{
  "model": "class-conditioned spectrogram flow-matching model",
  "dataset": "melodies that start on their tonic, played by one synthesised instrument",
  "train_examples": 26041,
  "n_mels": 64,
  "hop_length": 160,
  "input": "log_mel",
  "spec_augment": false,
  "win_length": 512,
  "conditioning": "class",
  "arch": "dit",
  "objective": "flow_matching",
  "cond_dim": 128,
  "targets": ["scale"],
  "num_classes": 8,
  "cond_dropout": 0.1,
  "logit_normal_time": true,
  "norm": "layernorm",
  "activation": "relu",
  "mlp_ratio": 2,
  "head_dim": 16,
  "fused_qkv": true,
  "qk_norm": false,
  "inner_norm": false,
  "moe": "soft",
  "num_experts": 8,
  "moe_every": 2,
  "expert_mlp_ratio": 0.5,
  "slots_per_expert": 2,
  "shared_expert": false,
  "patch_size": [32, 4],
  "layers": 14,
  "width": 256,
  "positions": "rope",
  "optimizer": "adamw",
  "lr": 0.00093,
  "beta1": 0.9,
  "beta2": 0.999,
  "eps": 1e-10,
  "l1_shrink": 0.003,
  "steps": 15200,
  "batch_size": 256,
  "epochs": 149.4,
  "lr_schedule": "cosine_restarts",
  "final_lr_fraction": 0.05,
  "warmup_steps": 300,
  "weight_decay": 0.09
}
Rows from block 4, named by matrix and row number. Rows with one number belong to one attention dimension. Each number is 128 + 24 x the weight over its row's rms, rounded and kept within 0 to 255. All counts start at 0. Numbers have three digits each. After the name is the row's rms in percent of the matrix's.
# q: attention query, key and value (stacked) (model.blocks.4.attn.qkv.weight, 768x256, the q third), inputs 104-155
# k: attention query, key and value (stacked) (model.blocks.4.attn.qkv.weight, 768x256, the k third), inputs 104-155
q.40 141:132129132106128141155153116116137138101109116109082107129131156124146140130076127147160098112118161127084126111149119162113108154126100146152108139178130092
q.41 131:140114124130171199168144128116143108137172101111119113132156147122136154131097115139200148102114129110111106105146140118117169142149116122142110100123149115
q.42 117:130114147074157094141152188117132133106124174146120138102124133141104128096133050164065107129147136142120121113097110132136105131148128104130160103143167121
q.43 112:161140140119140145126118119082118144162151071114107114139125163127112170099096145139148134080119100108088080132126131111130148162109144143108129090115114119
q.44 074:166138162173121115116114129147069132107098126169176123095135116129129075125154127144121144157163131129148137138135180140127119136116144132131134164117110116
q.45 086:082125096107114163132109102114115147176156129135079085145119142122112117125084109118156123173143111104149124164127167138101149126148129100119134116183115038
q.46 086:082124171152126112159123122121135113095113134097116130123130118134135175161161131152131111110126110120077123113117068121155096133131118161121118142122153239
q.47 113:131130161150065143144149158117144086101099186130126130098125121133127102145170146128104142108131130127129119097108113157139163098141120159128119125097129131
q.48 092:125159149135154076123079132163123083085136132126105066118108177130133140092129141103162147118112162129108101130110110157122141118173072124184146133172138161
q.49 105:124077141123162156158130132145125161190115085118132126119128131086109121119140121150122137124131123094147174150141145126153132128110159126101136117113141137
q.50 102:141132142140175109136132129158135125149096114141117121121108153124131133130115125115138117142113160130089126128157116152094124125162109151169139145138159117
q.51 119:117132189129178123134115106090132117129130115122145129169134096191132119145128145149126133086121143126110061173148143122066175140172119120118131109105136108
q.52 115:139068128122081137098155074115128136150126096150147126137129060135111144137121133112095123072140110111122116148124170066123117138087161124130150111140095117
q.53 071:137115152090126102076157116124150137115146101138140151137168131135120155121102114129133139109123087104163109154134128058095138147126123078115127124100091111
q.54 070:159149123097128124066128090125126105142177100127118159110127071160101138135129109131136133085167078116101135119131151118108121120112145123101115113131127127
q.55 115:106113137112133131088125150133133127100099224117126124157130158139135108135186099129169128119155132130126106136060123142150119139102120113123130178135119145
q.56 112:150182158109139120098114123127140153130158144159134121179176143127108126100145118115140142128140097146137125141137152115122130123110156115129139144070150137
q.57 126:147115087135145136153124118133106160163128094125149108163146087074118118111122133132077127154147069098157174128167134132178110115114139127104124148127123122
q.58 130:163144106133154128089098130111123159095136091138105154115124121119157139134112137120144138106173147168118118121066096112125119112150138128126158117117126134
q.59 132:105146095094100129114120105137129126124173070127127147137137132169110129110135135127088122121120114187112154092160143134114106139116120131136129159122151125
q.60 057:126083132159103125118118109121113112157131099155162111123142122164121121146142132133116102124137123126140103128124127134126165153140141131149147112175106144
q.61 076:128074130128109146121111109118086143098153107104128109154176126138069126139143156159098141113170080115116129126129140111150139121132150140075150123117122142
q.62 079:143094137106118120114107099121109121130162134124114206150183137117100147128121128117148130163163136141115116125115114110125111118134135129049124112139080142
q.63 115:134129130165124129099111119101126108146107153120110128097147160145124116121140099103143094158127129123149107120179107131136132144148101151158131138144127156
q.64 050:099129112206148151065148108128144121148132092141131187105128087123128087158140108155155149132129134155115094109081162152132137135130146123132126134081125135
q.65 083:100148115164118149114113155162153115118133147152129097121112191119136129123154128099116134146110149149138121116175155101142109083099096144123114115110135126
q.66 086:127109124153148153126124142138130105160113162105124159109110110126157119165126145088157090131077167112151150139155109160094119099120114123129097140137138158
q.67 085:131099075154204197132138105123128133127084121103101127107129119079126128115120109133126104135106141135153127125162130120157108102128124149188124164153141120
q.68 044:086143128127146109173107142132097131123124190099125131140120137112156137137131145106156088193122139134112138081127119153113113118143095124147070151131124125
q.69 101:090129095152099168160139128140117095144078150079102106078105128111148142134118114135111108115089135086144126113129119134134103105145096131177133131177122157
q.70 118:094128085148104168157145137137124096137085172078096112091118133121142128146122125124116090140096145103151128114131104130132116098157081135149126130174113148
q.71 096:128137171118134085092117139095127134109167118163141130188134113169127131102141139128144170093156124164107124135121123098109158141117156123106128118071141090
q.72 100:095090105141120168179133136129130110129087157105132089077128136085145140128129141127119083189104144105166138131140107122156105097141101127137168119161122169
q.73 076:119130126180104196129134128143093131133125148101128105124133111141090088142129164116132129202116149142146139132146153087139128124133128141107088130136107121
q.74 096:151120140116162091110120114132133141140163101181134136140131145128101160120124144125143182121141095163099132151154124120145143130109175102110140133096142130
q.75 082:118132117135075135120128144152136104100135122132141117076121098105147109146108159114114138109130107147133119141092136144138125119109143127134127129138122145
q.76 176:148142151090127091105091136115140143131152108179145114164136120135122123084139127141132164136155120135104121160135139059137161151123150130095163117110142114
q.77 054:079136151138133130152068133147117118122122146132130069117125130111152184088122140106114123136137106093124127110168112124155120120104124131124128127136147127
q.78 056:147111143162132148137105100139118121133126096106146184125124112128141163150184172128140152096123111141125146101140127125130121143122130121146121148122153175
q.79 099:123135093157117176152125130137129096116081176091114122084113100114156126172117124126111100167090168128140139103133113150132116106127086130145115128171150136
q.80 101:074097117154116186158143115115152104092093157138122112114137114112153146124108123116117105127084158116113146146144113178131107067137089132146193125146125157
q.81 094:089163104116123139095183102176128136122109139113111096127108097149162150115147144121129092169135107093118103134092089137076111087145133118145099111122127133
q.82 089:106139143125132127129074178141119137139129121131139122135125124119120120114138135150160139113092145163114040152151128125117103091124109145110126116136128107
q.83 148:130117093144119123158113135116126084116098127126106109087117124104108124151112163123103105108082163115132108103145112132143115153127099133150152138180117136
q.84 130:089114082124113132163122111138118080121093126106116097089130123123129146147108124095103089120104124115168110107121075139123110124136095143151130146185134141
q.85 075:096118104136121191160106113101107066121084145116103140099111084110140131186118135127108114127097111130126110116132125102093127143159079131150120133179138120
q.86 049:135061145138099123101173109136130131092137100068137194122121156138116143118119140093160127148129141134158103096116111170128135143109119127123123138097131175
q.87 096:109133152104116147127182111159133128096121085131113133130144113106150143130099126138143121139131160091129149104121125151115129110142144116133129179143110132
q.88 059:104141125127079127184135141121119127137118167120128096141129161111108121142137128088114107128137128125168149125149125116155133157130111129137133099135140125
q.89 106:119115131116114157146189124165126089132130122136117146122140094106083123136131151133149128134117139126162132126106113060104127140125117135120136144118127152
q.90 094:119115134127096168127117137141128099127137135149139128134113151164162186133135147164121118124114080126172129134131124136092132169184137150142113107155122122
q.91 089:175135109143133124149119147145116094121168145131140128124092128126112116131122152157155168161113103147131141071148129122134127157127154126125123129110166113
q.92 056:145144148085132123108131128086160163129160114201145110172138156137095139088125115154131161098144107143127146131145104128179135100100147137076128106124140094
q.93 070:113138101087113132136136131108129122128084141100114050112109107087135150137138105130115130123084120116123148112138106125136110102115101128150124141173148118
q.94 113:105111097158142158159130108131131091124071132083099107089105131122148126172107129132102106136094129119130133110130112149128099110145098135161125127171121151
q.95 094:140160127134145150144149104156126124139140176131129119114117125121093113179121128142084117109135132115127139128148181123141081142132105102142123122135113087
q.96 101:108109087099161129129130130134144080153116100130144109123094109111105078111108106143105144057124126116149105144103151071118101126112100111203151112187137107
q.97 072:142091132175120179108102125113138110127152143121125127127172094106143147150099156117142105127083127128126133119135133115149163157127150125109145149068137126
q.98 076:115124123136125088146111109121151135118101117164110143140137092104146157136093141097092113140118135127155077122128121067162116123141108099157200118147137078
q.99 073:011162133114135109122134086157130151128105109135116155127119114177122081131116148163121094133133125115143103182094102083121116083174136163117111103133156157
q.100 075:133121134136135081131148147154135113145134132115137154126153135133099143181143102108145103121121105109103129096116117176134129132106125128147108111149108172
q.101 056:116084114193131162102193148149131114142112158125150141123101153148121131178119107128121099158099128123108122130108116100149133081153133161151157138111112134
q.102 045:066154126153149144093134128155140154148127119126070128138101183132119174133151140137122136099126128151131133128130116120158143148203157129149137130111105133
q.103 077:159142131120100123107135138141136140127136133098113111161115148148081158109094156128161136182123128166144134115127129188153126122145102111117173123140139097
q.104 059:123071128111124224110146109122142117131127090119107125102136119123129130128119101143121143105108143129181104122126126171118122130106123090121136141145129153
q.105 073:168106132154105115171127145142141143153170178115083153131143113113112154180134160122205147130154116141108133172128143166150122176134163142123179164115128141
q.106 085:141098126129124199130128091103137168134131131059125125130127169125099139147151121126198132134136136136090140085157159152156131125137129110055107112141123101
q.107 075:101141117095113129103114152134129126119128112149148144136085140167133168109119134109156114090128132043070146193130134096106117125119152140190146145168158112
q.108 070:134129133111134177128138118119161141115138128126129105120147154084138107115136132174125149153146116135196146157159125028125126131123147162053135134113142158
q.109 093:139116132164123100134122162126132109128093121113181147128106110150153132151115151097118124178099127123115136060132105136129120112114105141152096141119110132
q.110 086:130143124163129127133138142114159113133108140131155151126107130145135126184138141113129122157108124116093104059128111109118126125130103130179108111145092127
q.111 079:118130137107102096121117126144108160129109136126154144112114126153182157118134137154112128104184100116146120132129089091104145167128131115118132099137126120
q.112 084:127129126127139129108111128094104128133131159160191234135155135148132082130140129095079127132130104131185178157136085149132135099118142163065120117119107125
q.113 091:126145133121127090126134108134127127120129123062109134142142129118149173132179118116162120115130200173119161126182128132140131141127132094149114131121124115
q.114 094:116154147089155167133112126119133126100164119126078130135122105110108168114124114148171133091106133108128125143175154105106128139081121110163156127129097100
q.115 091:093153120101083131125115083153131144136122101151143129120118139130151135127145153131135144123123134130138117123108120130160093100128126122099126127139109139
q.116 079:110165128146127112099139119075090145172139109159106092153128102122085165095130099134145138096176082119124120131102133131111156153076148097160132121163113121
q.117 092:113128137147120141174079143095120077106116124117114211120106101131116119171140127129053140098091143128108150148136113147129130116130105163144117121130147156
q.118 088:187143127101146095065151130149121170161175123131142036168160158140120116094133108117174149123169088132120121105104126140126157127150131112129117124107118114
q.119 094:123109113122131150160089132144114131087107158125113147120149154159141174128144142092139122160071147108129123148155111130176087134123137118131112144133098103
q.120 095:186124139129098063082124148131125126173134118146166138119127108146126110160151109132109122080122119114122114102132132100099104175127162153101138138101125102
q.121 109:126129148115146113109134099098160139166163065117119191159112142129129107113128149145097094127132117144127101156108132118126104088159148147134134081117151120
q.122 099:156134115148136130120131120117140119160159105122140091140154152151169115130181168111133094158123130097143127092170124117136125119132098159145127134109113153
q.123 099:142091133118144165120121169126098127153155140090151146113149166103110127111140151157150126197136166126124146136164133131103131171132114126178119110125101132
q.124 098:130137127121142132097121115137121119145140104140078000157123103129125112087127120130164137099145124122129123125123142078125138159114132101147146127175119138
q.125 072:145134159110130116121122151123140115090127151135127113133111139137172126148115108155147132100133099118118117121087085068122106128120135134138049104142112081
q.126 057:127110111141129193121140114123103142170125113105149101112124130148087213093109154118143133136140091166083135092126190137164164173125151158125135119120154147
q.127 097:109121097136152118159074124141123126129100133169112140128121143112128120127124085105134114110134175118120124146138132103134097123096116150151134099161114074
q.128 058:069157133089133108146132143116144130129103144092107074131081160111165107133148107133134124125168132125073141187128136121130103127100118142126104117113149079
q.129 085:143098110105155121130088119136102128079116128089122167138120140104128179147122137130125103128117149159108128090135106184138114124171133132107107107129170151
q.130 076:128147109145090176132128164144145099138132125097143142109100109121160151169122150129111140136106122133120124107121136068112137168122128134151094150127122095
q.131 095:129175120120103160152130126129126115118132152120176136082108116099169164130117157119163149126087098126158099109126123141094128136093102122123120169169119162
q.132 064:124120103141106169110115147154113118134110114106105145098117175112118080124120126095153102170109120130111137102154108085116129120150135099143145113125153152
q.133 058:116159101119117204124134099128126123072167160130070137130161164119138159125134126134138128164132144169125143183168100123157159112130129128095141125136154127
q.134 080:129093143084130093110139139059121135129132143168199111125113112109157167140156105142117124098138139111094111138103186114105138139113165133150109114082130087
q.135 067:095174128139176155150109149130147115123142097130133075129156103137128115136122151188090132121124088121181125130164165083089142102117126130143108117130122111
q.136 107:084135101129119119165135136142129094121091143090113089107093126131146122124113137148124119094091168101137125110137135169134114101128094162189123126178128124
q.137 086:178175123119129155151123099126184139122110143149126133111131133103138145127120126112157142142114089142163140154134150159116135111132120099105130110168129150
q.138 084:110087119151133051128126131145122108147148052143126110134129150127078144070128116137129116078133106126110103134144135206130135092130129102157142119118102143
q.139 074:100097135146120116090139148103094126157142137131079113149122140116134152152140125127128105095149091133072132129085112147129105103126135129123131095155130162
q.140 076:107120125161138132129143145114128133106165111152139164102158148134108033126132141115135081134089097125116110142149126048141069143139125142120106140137125089
q.141 066:126132130127145138127130090120121114134131127171161094143111079112142147153134127115097141117118125130153105158116168114098104127102151128162111101148128104
q.142 051:123114142114127120133127118128106134140128100137117014143129185140117171160129089134137138095159127139127128157150135136104099153108123102103117112190122117
q.143 077:174133135111128108131145109147123133129136129126178165123121092131127148128114137149104146114135112132123127159097177126097129132118124129164156142102120122
q.144 124:125134089144138125148094120123125141111119154093144081117100135114157151107121119151126118145115100136081121101128126152122163083135117149146135131166124160
q.145 115:133181127095125114124130144108133147177136184134127147133096155128154146121139080142109129112140142110126161149136159146115100131115127112138140065123159143
q.146 121:136137138110120123126170105182128123104141094139144140131093104116143129110112132191128133116136126082125158085135156138114106133125104118129129143131140134
q.147 138:117106126121143105095104146131129136117128170157143128120090149112136139110142121151159128126146092142110102152076127122135124114174182125097125073134131081
q.148 118:134120139176140074133113151134091121084119130046091106139141155139154124141145168146179121207131153136109165093130078166128139116184127140141083127100145151
q.149 086:145128106093109124107132126089116178161140089150128183128130114116148157094141099120107128070140086136177129168092138085113144139106163106090182106149116110
q.150 095:125159117083113086097118113103109175153160090113147147150123157119149205104128076117121147084157088120166125175110168114114123170108162107117119131148119129
q.151 117:105123128078112122153154117133129104169083156119112100116114133121104140142133091133097103102160072116124187140088141122105139132132098125118141111140142128
k.40 090:135140130151143166135118120127128132115122125143130131126118157129125100127119116131142144153100141090075162135144131113121136115157106128159142116232122089
k.41 159:161082117107171183151142130115121124136171113124127129153146153116121126138137100126150152084135113118134124105150130129097167137134109119148129081189167120
k.42 137:129125142081140100156141159131143131122103145128119116071141135128125140103127078182058091117129143156147120125094123110151095149130120126120138127159140124
k.43 114:161115110117114152141136128102121142133105129083075101122137175107114136106140188124134102116121110124139114107132135138128123132109111125104124105145104113
k.44 083:097141130131135196135144115118135109130138145072078125106133160138150193118126131118093109120129189165119153098134103102129128127139122158149126129130134136
k.45 096:083112141130094127124112142136144128116126143144166127114128169114099169119125140160128160139124146150117104146127148147128134159131145162135168153093147131
k.46 104:170136124169151108163107114100105122126118143104072135156118122134162105135122127128133123112121073128176151142139115118105138134130092117089133108168107151
k.47 117:089144156178062132136121134127121099132114161127152104085127086143151126142147140133128150073157102121134094075124124131165163106124131166136110141075111107
k.48 097:084134112113135124123128106116142107173118129135119094132125130097161146091114103115109118155145112100098136156099136198124145122130125121131127128209144156
k.49 126:124082122166114161110120150140135096133135108126143126103148132165140117150123169141154163059089134124144147169123099081112141166177133143159102128155118100
k.50 097:129121125121132128129125107165130127125148122172162146134116129121142174159151107156133127142124117113080139129144167157118133132134141122123116150116139130
k.51 110:091175118156122078128109112163125143092141152117122142156135136142137133139143127144152130137069085146112147093128114118157135118125149149140122146110161127
k.52 085:129146142097160135064155143116099146147150107152136130147148146128114166145185111169147136096171120126073134122102112102128112117060152134112092109133080113
k.53 071:162138130141139114078120127123137145167147105177167239130136114138109138109156107127102132105109090129115128152144166153124114110118171104087108092162116128
k.54 072:157121142151141145109131114128110143138179100123164197113148114151111132109141122125104176097107103120129126116127136121117098081114135131119129100129096150
k.55 113:105188116125124074148147122133135139144123115134109082100079135125169125123124109168087127125178095125115120137122130106091170140134138110129117102126149121
k.56 094:177132140093127108111138135138128160103163121146132095166123124142131144097133124128122108133139131121167144134130112114116133129132131112130130131109132138
k.57 141:163086147114140133140142142122119133130116133126128089102122078145121142137124146147166133110133105172136111133063126111140132165144136131127116121092092138
k.58 131:110115184131165123160144111127127098124109154093128116116130153122098107128129074132108124091101104126096164115144132150155100091121127135076156136168176162
k.59 127:101108122127123123124125148116153111112089114098146130122145124125129123132118128150104114088142088146130097108087141128110127124172128185170119085146116097
k.60 106:122106128097122148109128117087120142177132106129161092109134114110102127120147129129164173067157081133111108135128174113134103167107154120071120111161065101
k.61 082:117100125102124117098121129118140141161115104134133191145129133103109119108120127124130120104153098120082120148124181133115153120148157097086125121126115131
k.62 076:126134136111117118125109088114128153144131100132126193138128121127113130094145126133103153121161119146091140132130158130133149147132153098057134120106125135
k.63 117:138158125091099158127125133161122156142121125149123140122127128083129124146159144110084086136112127138129079163108135119097120123132127114106135101153126121
k.64 083:123128123193120144117153154131100127129138117098122215085095111148134126191175135121107125118120135179147140123116077122137116182126133138143127151089151162
k.65 080:159077141130135084124099141156127163127110102138132184149112093152140131186125097132130135148132124119122119101144106129129140113094122115092076138132137109
k.66 091:143129130106116124107127136126123128148189140156130123169132110161124130106143118099146149120110127137128133138139124106100136122118150103140133149098146137
k.67 100:144127147097143118132150128130116128109135127150124111156108118114106130116128123139154136126146104137116130137109133105129136131121140105128130142128128127
k.68 105:103127113135130151149133115129129114126104144103125130102129117111135126142118124128127108130121127129125130123129129131124107121125098134130125135165131132
k.69 094:123125114185133132134140119131141101126089105118154187087132107125131140149133127128109120113102123124141129097118136181129122130136121132133104129136135127
k.70 085:107127101165131127139151120129138099125097126124148132084128116124133135148120129125109119117109119120133125106122138174131116125132110130152115154143126129
k.71 129:079150105137125130139119126123137093120089135107128123106107125114129128135125119130117115128113137127135134119128132132127113118141111137145128136158145132
k.72 074:105115118131139140142127125136129107123090136106110096090125136125145131127127153115124114130088128121126134122113113140125128124134094132144132124161150133
k.73 080:119125110155133166084103146117089138157138137132128132156140086128106147129148185133159152130137138151150082121133114107136157149155134129101123145060112124
k.74 106:129117099150142152140144128131135107108106127111140133101126097104128131143127128126127116107101136122141131107143131184128097101127108128122117136136127128
k.75 094:139124162098125116117107130116120146125133128156128114128132128155120143126113126121139140133180137120112118129144119107127146135121137110119129137075117129
k.76 059:153134154105133126116182117114149159139154112212142130154115137151132091118120120141132163141109143127177120145145124032126138091102156138139162118115116128
k.77 058:126127094152135130146173134145149111125119124129155144113125118122131166163113117124111130125113127111149130127120138197127105123101111139145125133144100114
k.78 122:139128116177134149139138125132138100129105119100148203102128106112124146184145135118113124117104115126151140124131139170129129140125115138148114143129144135
k.79 058:080116117111117126153100143130116140169118134163123075165133126095128117090127124129116139139128163152132119128133112081155128147098121120129141134127127126
k.80 065:097139099135130146146141129156112112127091131109128117112123129131136134134128126126135130122085128130140119107134134123144119128131115123139152128193124122
k.81 101:185133162107132114129115133135113138126166139148127143170130129122117099134126128079111126164131149147143129155114132107130133146132132112127132132133111092
k.82 096:175130128138099169092108144130128105117142100117143132150159113185157142124126163084109132096120117102129141118158124156142142141123136121108139156025103129
k.83 127:128123144119127112113125128122127142139151135154135114148131147132120144112132127128149139129146125133108115129121131102130153130110157127114130129068125128
k.84 068:088123160129112110179126114118106132120109176078113125131146161117135148130132129106140121163135127147106127099134097201154147136169096133140062131147128125
k.85 079:117132102165122149151124115126128086129099126112123164101128099111123129165121125125107126119105127131159124123115133159129130133126095123119134143162127131
k.86 090:133154118146121128128097103138138126130140121126140222144147125131104147130161129129128100126129121136204127141114144164129153141130138080080128124099122117
k.87 106:119133105136130088146118126122112067125130131132127118128132115133141135132109128127112121125088138129119122125122117142106092058110088116179139142173140130
k.88 111:087105119119146099119131144136138129141127112130123000133101143133130141075093132119136136155141140097115116131129123129118133104123135106169127126178094165
k.89 099:138112129127134128114120103109112148158145131121140079144121161099096147120144119130144136136113125157121116123147177167154138117114169122115124124201119109
k.90 096:145127155128130109135140156146125131108129126147136113131142139110147116141173122127130117106136103092100131139142126155123140155131128134128127143090141120
k.91 093:040134155122130147105125092125124116131152126128140134184130142140130107129130136166131115138126145121136110145134134120130126148138129147140121111171132140
k.92 097:158128158117121103096120129119125169129161128138131115169134149151126128098128128128158127134177133129129127137136104111130156135114158128119141122097133137
k.93 073:113141124093141109121141118147118125128127126168093051171123171132147141061110110096125124091153117107119113136138065168142117112120096110106163144204103141
k.94 082:111130102148120147139124131136127091120091131086129131089128127126135137142134136129095116129101123126147119131122126147139116132128104129129127141155134125
k.95 084:098161163096132144124164122116101161125107116158132083120112151146131123121087132135142114127142103112117097145101142091132108112121117147162138124176113136
k.96 079:167134160127141154115126134117110161127157137120133136128146079114125079148136133136142129128149136127140134159143134113115139179129125126124114135121123121
k.97 084:129132101206105137074106140095136121150121106113153136136124141111105079141146152087159126109092125096155099108141155132145134141131151129134128137065126083
k.98 083:130126107101151101138118117140154179093084131103119113123148151094093138101124153136076131172080124126124127085141117134131122116126148146079108113143137140
k.99 081:084180182136143136122103059111146104128136115128120127118142115135142119137109141172151180143126130158128105102099132085097134123124160128125113087141086146
k.100 074:112118092111126145140163126149136117144113156068147101107149145095132122129127123127110075134101134126144104095095158190131121122062113144118111134189139184
k.101 059:095117133158125139095127128118128136124155155061145108129139156141126130118112162174104122109126145125149091097126144093157089155126116136085128154048123147
k.102 061:171101140132134125132076117104121135137153099167103173159137076121101141170157097113118131111168122145129153191160132161166147128174134133116155134071121106
k.103 084:135151088137125160126105128133142120124118119195144091135146099155152240108108138111128142127103169129099146108149136139092146154126144113121130136142089169
k.104 067:120128145157129133100121136115127149117158129121156149129134135134135087144092133140108100136124129119093165128139128117125129154142115191128097137071134083
k.105 075:168112116140136202147115084159134121131121097140183129115125129160160208149152144112114122146144133140109121129124134150128111162123145100081157088113124165
k.106 089:154129114137157155128145089118142129122132145101149121156134156115080163153181149153148103145150141163111122124129197097167128173095162111142075129130113096
k.107 084:128101105075121117125135144162125120137142128125121143105124128106124102131132148116105113128100143085150138137171101120113130120144121130096115103176115110
k.108 073:168119122134126130136144135122118130131142128138123247131113116113166159149120145130123122150130132121131157112145099135117133122131118130160133146095123117
k.109 077:118161094143124115153127123149136087130093131092138060109133128096151103113127161163133130126095123134158108102103122113128120166129117125112128128208124139
k.110 070:103153106167143126122133092132101110147072136058127097107124154124133075131124128128152129164115125120189112114119112099137122143133118115126109120197127137
k.111 083:120151125144131122144118128098128143138107118125122163107120148102135165112166124143127136124212123116132119156115123079121115184128127162093137083164128102
k.112 086:133130180116110123127090157129158146123152110134130085159157139187137111057133130075141114159118135120194128123155118139133117145126136138116115129089130116
k.113 100:143116116106130105121091127185096127139140126097144147103112133117128129149161121091133129092132145124132173153138129140117134135164108082128136147165158116
k.114 105:165138123091147116163142145130129144121112154142135105109100108126106134127134070105112125103147113138099192141140119135108130127129110107108128119247120142
k.115 095:118157113135117129126127123150123140158118125154134145153128122114140134126116140119121144122133131164127118125111142104128129137108114115065133151058109140
k.116 088:158092153082146131103175092138146127149158101160121137121099122130125148143111127169174140085149119131131129160134127069149120116130133126160161129124128109
k.117 088:104132103151101147175123131109113089124078137115111079089112125124137131157131137125073123107102125130127115125127118148127155153143104150174130110219126141
k.118 086:139126152117140121107131128130130161126165122149133186160161130147120125114140131117159127132153132133117132115136124128127139112128157128092128126031139132
k.119 093:121126177098154109151126170167138132152109119087145099113142147139104111155137111141131115146094165128136133129160127154155084145121106141094141130153129127
k.120 079:145126127104120114110109135137137150116126114115161232141155124127129112121118128145089106127128108152171152123140114161117123141120138138073106135132132144
k.121 100:138096127124137115119105127097104127130092124131116137140125168095137124142141141146090104120171103129151119169128117129160101130131137178116119086190127134
k.122 097:153133130140112167101137137130117111133177134110132206135164097127154071157148152124146114154094123093125127206154157166074131099131128130125116147125103119
k.123 101:173133119126135127161110126109144166142130135121135098111136110109123160133128147137140127187129159116134142158129125123117134184142129133161139123215089133
k.124 095:154126139118113147107122132126143152125147139120160211136133132143118134155134143129138156133141143130116141124146123099137132107149132131109150119018127148
k.125 084:157142147124160102114179167108125133125135154149121126122125089130146105149121131182167127129139121128126121092118128104071138114125138111146088121153111088
k.126 073:105122113150114172143137133151155130153140149101126131121119132123082128128134135150116142148104169176085113109137133121150135137132139135065127132081155126
k.127 092:182129095099151083113102148139129168120110176153132139092081102110137126164126114147083125130143132129108125164135138174105145123148158111127171118147118129
k.128 105:166114128149197098125172160128125132111120119134164140101097131126142070125121095134108136086126115135122160111145128124136120106137136152162122142092184137
k.129 089:123135123075144113137110169110121123080123130124153054128134136129128143110127146101136129103121145130084137142136128137128125143117109121124112133111156150
k.130 083:126158121092143096119126141129157138125152139147188126137154107138174131133155136124081125108134117140117123179177152081148134142148160101135142090107123091
k.131 101:143195121113109117153134131121130135102118138179191103132118091115145176154126156100137130115135082109123121167135132139118136122118127102111144147099105148
k.132 069:093135112163104100175109164127131124107082122126125137109145150136135083136135201145096143130135097090179129141124094110139130136149117121141107182146111082
k.133 063:150123068120174120132093171142149131150126129127168151131110116104142085152149088125130145128109099117109099051102135114138121105136114143143097138115122129
k.134 074:143081130132116143099137123124133149142153119132117153133123105149143116174041127108058149115133167099135124119114115138115128144130128135165136162098119108
k.135 073:123132129138133126085089146120147157113182068134134137125194109103132157133141147125091114137108083153094094137117129136129140111138109171130116116098114095
k.136 095:105131117111130114142142126132135098114120160119128128104110098117167122164112128144131127133112136127128114127130139120116116115133110120152120119174129148
k.137 092:124133133148126143128142116127155126105118131176137159083158143128142125103108128095074121127115127109179128122136130148110090103107121097066117141150116125
k.138 084:136097177151093159105114128126109134142129130102087164091146093153129046146090150180083139107130111130176087076145095133147105122165109164146090123154123076
k.139 081:124120127151124133151123129137066104167115147095110152139131140134133176189137146156184126099136091164124087133105124148123148151117162121108129137072123169
k.140 073:110132144129107108125116101132112085150114153101136064124112137165100154127133136159074164103143139104134137117125150135123140119087135117125108092157154101
k.141 068:159075139138136110094147114106092138119132122119139140155128100127156130160100120108179150136120114136092157124113150147101148146096153136138118136097106178
k.142 064:124107127102139126070134081149137163138155137115133127148150144154135134113127127119133182144146110093156118152119106169104113112081156118161159135113133181
k.143 083:121129143091168089141149119128189147111102138174152116140131114135157093109069121160086143114128101072173109101134145068125144098119143121170140114191134062
k.144 100:078147104123122136131121120134135119122121120135130110125116125137129153120115115122115122112124121127091118148120134120128141119133106145133125127198154128
k.145 134:127185166107108136128136139160125170082115104150124131113139143132138108113130136110113101124109120105126131150117126117126143148160112128128152176134130126
k.146 134:095141115112161109135118092128128112117120146149139140129112100112146129139121082131124134131124126167116098133116123123111099093091129116146128169174152130
k.147 130:169111118110126111136137108126140112109119081113136148154156069128132126120123161132099116103156115104163118143130115147085128204134110129127152115111088135
k.148 078:115106119129131074137141111147127095130095113091104142067125132125124101138085127148138131085103145104145121119093103152105125123090113131173128144154118155
k.149 087:110130132098127137088124116131121137183143091165145161149113141119131165096163111106125114078156121138099135174129172116124126128108151108094149099135133122
k.150 082:141132158119137117102123132125137151130162138153162097173144148126143134075142109128143133128154128119128153148130123110113142127118137119128132115068158135
k.151 129:150103139125169109164142157139121131120102108129103088117099150107127161154170078128128128093133115131122174130134118130150096132153134120132131131186189113